Weights of a small model that answers yes/no questions on an image's attributes: encoder widths [32, 48, 72], 21.1 epochs.
Rows from block 10 of the image encoder of a small model that answers yes/no questions on an image's attributes, named by matrix and row number. Rows with one number belong to one channel. Each number is 500 + 25 x the weight over its row's rms, rounded and kept within 0 to 999. All counts start at 0. Numbers have three digits each.
After each channel's rows are labels from the 100 images, of 14976, where the channel reaches its highest value: "lies over" is the class under the peak; "strongest on" is what is common among them. Only what is clearly more common there than usual is listed. The data: simulated grey scan slices of phantoms with and without marks. In brackets: how many of the 100.
# convs0: expand 3x3 conv (encoder.blocks.10.convs.0.weight, 144x48x3x3, each kernel summed), inputs 24-47
# convs1: project pointwise conv (encoder.blocks.10.convs.1.weight, 48x144x1x1, transposed), outputs 24-47

convs0.7:503472481491524514452482546504522528502514481475446492496505552537512473
convs1.7:441539490514508479501527505512488469470498553538473452475488483500487477
lies over: organ (54)
strongest on: dark spot (100)

convs0.40:512495517488490494495407538509499515574503481485492494520494518513538486
convs1.40:506490501509515499520486529498474540496527519488490494526530520471490477
lies over: soft tissue (80)
strongest on: belly (90); dark spot (42)

convs0.74:544504473528511517480527488464459495536481491510531479469449522534482512
convs1.74:483500543481479538517505483479468515535502483509477474518495529488473479
lies over: soft tissue (80)
strongest on: belly (100)

convs0.75:516451486466498488481543509479518517496539562512496506503473503487478524
convs1.75:527463472495503500533433509518505482464514492520502513492511442498525488
lies over: mark (93)
strongest on: ring (100)

convs0.46:511475484507494534493507480480474529521466490508522468491554546481550519
convs1.46:520478499530483471451482504493520495506480545470466483460523484504483522
lies over: organ (64)
strongest on: dark spot (94); limb (59)

convs0.48:491511511488512515472506523483569494501501450476483490509456519493465512
convs1.48:508476530470489422487530494489494517497485541443502535487500472505472501
lies over: soft tissue (42); bone (38)
strongest on: ring (86); side: left half (80)

convs0.9:490526533530507515489525495508537497490506515476471547542503477499512510
convs1.9:476495498527497551459498498502494480500507515517476487518490476471451498
lies over: soft tissue (48)
strongest on: dark spot (79); belly (61)

convs0.28:565478483513515481468512537503546505497487501473511517486516510505487551
convs1.28:458458475461506520467498494465480549473469525535521490534514476482486526
lies over: bone (71)
strongest on: belly (99); dark spot (54)

convs0.44:489512497533539483459479517521498521504503500510486513537495477536482528
convs1.44:516459502499504530503474487501505513484523525489504551464506463496505513
lies over: soft tissue (57); organ (32)
strongest on: dark spot (96); side: left half (82); belly (76)

convs0.88:514543490546460460523498538506479524480497545510512548520521472504540517
convs1.88:511460520496492507526507493457488463536500471517461453522533442492491479
lies over: soft tissue (49); bone (41)
strongest on: dark spot (71); belly (66)

convs0.91:523498507530478512484511506496472543505487524505437525512516471505525493
convs1.91:534516500506509531515525483516503509507472465494558475487478486520434472
lies over: soft tissue (43); organ (34)
strongest on: ring (81); side: right half (76)

convs0.66:547516506438512477512491539539525508511546496496533521532510515499475505
convs1.66:521492515515502467468533496531545513525508530476446457528485487498549491
lies over: organ (49)
strongest on: ring (75)

convs0.58:481507509517474497468499514525524558508466435472472527482533475496467482
convs1.58:526521478477500477496494478513520517474490515510524543516527522531446538
lies over: organ (42)
strongest on: ring (100)

convs0.6:526475466519519505489536471503513498550504516502482461476453496460497528
convs1.6:480473523479484511482523498493503495584448497503485468538459485505490483
lies over: soft tissue (68)
strongest on: belly (91); side: right half (84); dark spot (57)

convs0.130:507456475490496497545472494500504505540525434523539494505490493478480498
convs1.130:478504487478520448456507526491507499462484547501491491489512518515495531
lies over: organ (52); bone (34)
strongest on: dark spot (97); side: left half (78); limb (59)

convs0.68:480498519473535482472474469496489498514531462490536504522442514520479501
convs1.68:491481529508462493468522493448456505503473522520484516459503515516471501
lies over: organ (73)
strongest on: dark spot (52); several spots (46)

convs0.112:544491495487507509485493522512511491523511466463530501516440529531444517
convs1.112:470515559471509485502522526467458522454515496516498506474521485472481493
lies over: bone (51); soft tissue (49)
strongest on: belly (100)

convs0.60:495481520519507509442532509521514451471529531513532466477472494505522498
convs1.60:522494482528467482483440523524531505487511520487500483501497467540517486
lies over: organ (60)
strongest on: dark spot (99)

convs0.5:520481513503511496481486514488465524483488558507508509499502526522499483
convs1.5:493468492485510498474481467539472535490482516515478514505478441541522499
lies over: organ (81)
strongest on: dark spot (100); side: left half (78); belly (53)

convs0.23:472478487463509518499470460512509516487482484451521498500506520448503488
convs1.23:566496528552522480488466538519481495494457518546530482484496471471501495
lies over: organ (82)
strongest on: dark spot (100); side: left half (77); belly (57)

convs0.100:520479525504488485524464501504458486514461482460503523516472490515490507
convs1.100:453465519489502536463511524503458500510481487441483473475467533489523497
lies over: bone (52); soft tissue (48)
strongest on: belly (100)

convs0.32:486445512524510485523516511510497512531528470519520476565496537480490536
convs1.32:494498500497506508509450533455495467499490498530529505516502485502502477
lies over: mark (50); organ (45)
strongest on: dark spot (100)

convs0.104:515532541529523486506447482511496539523463501494480539511471490549494474
convs1.104:510495508518505519524487534498490488520500520475514522508539519492512530
lies over: bone (88)
strongest on: belly (100); side: right half (79); dark spot (39)

convs0.110:497476472505472493516523522477497517514487521487503507508520499466489473
convs1.110:512522506467515462510447499496451507516469471459528502516491471522531521
lies over: mark (50)
strongest on: ring (100)

convs0.122:468554506525478506535507535525500459499480487501469542511501535474477532
convs1.122:531467484532510444490471548525512468539510454531490465514512482496487450
lies over: mark (44); organ (36)
strongest on: bright spot (99); side: right half (69)

convs0.33:484484517526466537520492521509509497446522466473495525481494435504509493
convs1.33:507513490522488513456473478543504506501458477530514490516533495463537485
lies over: organ (53)
strongest on: dark spot (64); belly (60)

convs0.113:461519502502493521496479534494506492498475476519450538531526521508508515
convs1.113:514489504496502528512535503522504515493525526521488488494486483521464510
lies over: bone (52)
strongest on: belly (95); side: left half (85); dark spot (82)

convs0.119:515499538520509502483489534493504514508519459439478507461472513519513547
convs1.119:487528531537561497487504484449489507508491513462453476483475537506480494
lies over: bone (53); soft tissue (47)
strongest on: belly (100)

convs0.71:518449503507469510527480490479489467502478505494488480515523487508540538
convs1.71:522453446476542503482436539501507510466504500507512442505499489465494523
lies over: mark (54); organ (41)
strongest on: dark spot (100); side: left half (80)

convs0.49:476474493503491488474475502539474523550465524493483553511473484511505479
convs1.49:540493520530539480513502513508493451477477527486529477471487474497476488
lies over: organ (91)
strongest on: dark spot (99)

convs0.140:529484511550549535522458503516519473502486491499514507509525477504523511
convs1.140:503444483486509489465467481491503537532486512481495515470522437452512514
lies over: organ (61)
strongest on: dark spot (100); side: left half (84)

convs0.107:526500529457539496511522519547534528482507487506480529498488495535467502
convs1.107:479485525523487497507493496497515546519460473527464479523462532475486490
lies over: soft tissue (52)
strongest on: ring (75); side: right half (74); belly (66)

convs0.51:529526524523484514525480513505513509468477504545493495489500542466512533
convs1.51:455421501494490479504458503506486510505478517506534540520499502505467482
lies over: organ (62)
strongest on: dark spot (100)

convs0.123:489528512488481516496476524442518492534491464498494526474523488507448521
convs1.123:536457508513501483488505466459471506496478536502459474469533528515481514
lies over: soft tissue (65); bone (34)
strongest on: belly (99)

convs0.61:462488503494501583488506512459500522493489447513507515466476506507473471
convs1.61:536515484510454481471450500474496516471500553524537516482519482478462508
lies over: soft tissue (48); organ (34)
strongest on: ring (76); side: left half (75)

convs0.21:510501478481452472512539508464509523501510474488537479504423525497479484
convs1.21:547487489505509466519481498458508524500496569514490454457493488502516533
lies over: bone (87)
strongest on: belly (99); ring (37)